{"arch": "unet", "model": "image diffusion model", "dataset": "larger renderings of crowded toy scenes", "train_examples": 90422, "image_size": 48, "horizontal_flip": false, "conditioning": "none", "objective": "epsilon", "cond_dim": 128, "norm": "groupnorm", "hidden_act": "silu", "weight_standardization": true, "pixel_unshuffle": 2, "widths": [96, 96, 192, 384], "blocks_per_level": 2, "scale_shift_norm": false, "attention": false, "upsampling": "nearest_conv", "init": "kaiming_normal", "residual_init": "none", "optimizer": "adamw", "learning_rate": 0.0016, "beta1": 0.8, "beta2": 0.999, "eps": 1e-08, "max_grad_norm": 1.0, "ema_decay": 0.99, "max_steps": 15100, "batch_size": 128, "epochs": 21.4, "lr_schedule": "cosine", "final_lr_fraction": 0.05, "warmup_steps": 750, "weight_decay": 0.4}
Rows from block 6 of a small image diffusion model, named by matrix and row number. Rows with one number belong to one channel. Each number is 128 + 32 x the weight over its row's rms, rounded and kept within 0 to 255. All counts start at 0. Numbers have three digits each. After the name is the row's rms in percent of the matrix's.
After each channel's rows are labels from the 100 images, of 14976 (inputs lightly noised), where the channel reaches its highest value: "responds to" is what is common among them; "place" is the part of the image that holds the peak. Only what is clearly more common there than usual is listed. The data: larger renderings of crowded toy scenes.
# convs0: first 3x3 conv (model.mid.0.convs.0.weight, 384x384x3x3, standardized in use, each kernel summed), inputs 128-191
# convs1: second 3x3 conv (model.mid.0.convs.1.weight, 384x384x3x3, standardized in use, transposed, each kernel summed), outputs 128-191

convs0.315 108:150119155121088134155109181124078127143119110102126226134123153135156074163125100130130130098170121120067150120152152126120119118112134117132199125156170149201134127111138107163157148146120112
convs1.315 109:142140144154130188100082126122121117109198100131138065124138127159059083136140166115084090197102115111145114114153099094104162154137163123165122140111080123117145119144056126059104154133111079
responds to: count: two
place: centre

convs0.363 135:114140112127118152168027098161155062132148120141064147158134129121098163112132106166128131071120163167082120109113158140133127167097129121119143117148064095114177153139200154118155148118151150
convs1.363 143:124078124132141146146239166076030149096108128120151116059083128133153130149111115140154121110121098100146116156124147192141121156132109142120182118145134174127130117121070084194096080153118116
responds to: light from behind the camera
place: centre

convs0.233 090:127158162087110100114123157097154151190129135125144068085166113155119106110073111134113175122118114101098129129146076173166175065118162080093122136185108126152135105109077120080095086149112114
convs1.233 072:121138116137087129065096178132174148097106112142174108074137106140182120131154159102123107185163146154163127094120133071075218173136119204146104114110199126097174123100158093135155117114126124
responds to: light from the left
place: bottom centre; centre

convs0.374 095:156145104116127076083136072087106097119136107158162149093140123117177142125149126133122060103089123175189148184145131075125122102142166140148087142166125119148128103159160129114132151092116127
convs1.374 094:121068095147194158129150147106211119117168113082144149168130131085091118086155078185180189083120089153091134125155173175166092146134085085116073151137124141178163152166148123162053092109133141
responds to: count: six
place: centre; bottom centre

convs0.365 109:163129092120132111103137147136126129143140098141091148132109127104106117057133098114166163169121131109084149143149137048131105119119156094129115144127108110219125106088117130117089117120126093
convs1.365 099:062143173161122078142089176151126104126155142151126108110155135121121109171178159111144132129164124168155112122111096164103213083121113143148062165082127138072148159159123143076150155151128141
responds to: count: six
place: bottom centre

convs0.295 130:125137169146122124235058180113028101216131144119157101063101123141132082132168124119064210140127117094138136112142134149131108095154160127128124122169183091121097177118124099138062122124087090
convs1.295 148:167120114096141068064179101108173177092138101183095100103162152140126150127048111137155065101123167102112101142084086136078131105130108144127174154086148117102087076162062144156109133104135135
responds to: count: two
place: centre; bottom centre

convs0.283 151:065102120134120152156132095083140143169171158152134111132122154151120130116104134129111125117124148131111135159120108204130175090107141158139078131153134153083166151113137163048174127126114114
convs1.283 159:200176127128065111114121147145158077101102142114156150104125124134174099131126154090117100116155144099162126119149177044118069166141129099111107128135093117146138129120103099164059117120116117
responds to: count: six
place: centre

convs0.314 119:143143151114126137137102136148118085137140138102117161092141115097147113145134114139080132069115152108090167098175135073107220152227112102131136127134052101185169122146083103196145136151121081
convs1.314 119:116068087083132089148182140106109099086116131113119127140082116123119165095074122103149098104096064116093064107050060144132108120022081143071124097110188130045112153091108159035090129100098129
responds to: count: six
place: bottom centre; centre

convs0.31 175:143134138122138119124100149131142156155137120147115102089143082067099164161119112134127133107117144111075135123135144052133147112141134054124121108123104090211106094084130099180123105159124124
convs1.31 165:091071149120133105129164123120081090161153087100118130163126148159149118093170163112128106143137078149151108147095071148106182139110121193125075132170176147093123156140125176029119117114122122
responds to: count: six
place: centre

convs0.331 159:161116115109101111097087130092112121116080074139126159126139124084152138077127197128068087131126141138169147137153074145115105154112115103119156124154111117124142101173099140182099096103146122
convs1.331 152:077125169159178180137118100176221140168153136147187130099129128156121146159126109148098123156174100187140141148139131115138124169129132114164010124143105147144151121151207113086191093119098198
responds to: count: two
place: centre

convs0.257 068:081157126112047110107111095153154139109113167114152113085175112168157109108104115147132067110120174121153130096148122107157125109146130156124157156117103167051200077167088149126138075148151107
convs1.257 050:155131138101155123112117162126147086178094114075108111051119087093154138146125129113161090132123098117123133141080122097103148217122088145128222092104152130073121169090156118088077116071132112
responds to: arch
place: middle right

convs0.158 133:102138105148095155149109113115163122160169170128133109118119153092127121088100091147035113108128115088091140144159127168073139124124134116136142118094116117118149132122143122143095120103128107
convs1.158 142:180147163132100073137148136144110092111096104118122148111093136136197144125113171089121095128143117121182087097106120043123131141118120137079133129128126116109129145112089137106121118094088147
responds to: count: six
place: centre; top centre

convs0.198 132:142115148148189123052165110106092144116140112168133134107130126119166153143129137137226095165120132164180101137092122108131150094125163149149024122137084203076121107129140157039152144146094120
convs1.198 149:097130112141144165089105133156158105160157154088142140154164134121092088082151100122115175093201126142099143138177147146140072140144106119178040117169146141191125104160189112139101094131145097
responds to: count: six; light from behind the scene
place: centre

convs0.94 112:134071089143148163023164145181208126091131093178141145148143117101134119091136122139145159163117115168130127128114204100141088156108144144112151162146067123132128120134049174080046086123114149
convs1.94 090:125159193167144085076063093118113127183169138111165147113151115164113074216110178096110099138142149114100149132150100128070202123161145164160163147116169127114133154118167114146201220150155098
responds to: count: two
place: bottom centre

convs0.311 123:119141166144105125212100178098071093168122137141185096095078094158126107099150110096055222116107109112130120103108204180164124056109147168131137130176155109068102183085097129078084159110104079
convs1.311 132:178122165141161134068154103065133156117150111169113056090169151135105114178081124150154069184095167101107123155143095132110142119141130118139163142097162124131123082174044113197104151135134074
responds to: count: two
place: centre

convs0.59 138:088132130138178082162122066129089115130179150161136124083117141131089180131131156102153125127125119123160120146099099081120157143124132161175109111078157127075119144133155081067163142127103173
convs1.59 136:170181120140128174191119161111109079141119198115190167108157112074127081090116104173116143085121066134088156124164168138162094111204126068093140134153118126158171149125091104172050113146122108
responds to: count: six
place: centre; bottom centre

convs0.157 094:136167125106134060126151092101164088111160106089097166103117142130174093086085133118121120170085133090113146106146141120147120089163126178105154126131122107109127112102123134098045081075110124
convs1.157 100:132116186115179132124119134084126129172114122162185088108155125111109152155116123136131131111140114175148155166176153119172128174174115105118140095143140088091134121168138084189185137188133134
responds to: count: two
place: centre

convs0.193 152:126118116087073145144013126199167014147119109127090146146139145139114094120176134155133180092131131140121142115132152098134095195115180134122147118164036104138193141148148151144129082119138098
convs1.193 158:131073150130182104134201175062074205106148115131158108032116129144123132143056127164121095144132126109092101149126114180098157134131107119149215126101155149113124110123090065158086135111112125
responds to: light from behind the camera; count: two
place: centre

convs0.3 133:055142176158197134129151089106104142131167141173167047123129138143137155160052106118166097113104135127134117157114053199158175094148162121165099133141074195066126135161113140064172158134113136
convs1.3 120:197146104107092145128147160170144090117071163088147164133118087098198098123194119137084188111173136138144137122150219086125102186138109148105109087146167093145161179079174112136064118120125081
responds to: light from behind the scene; count: six
place: centre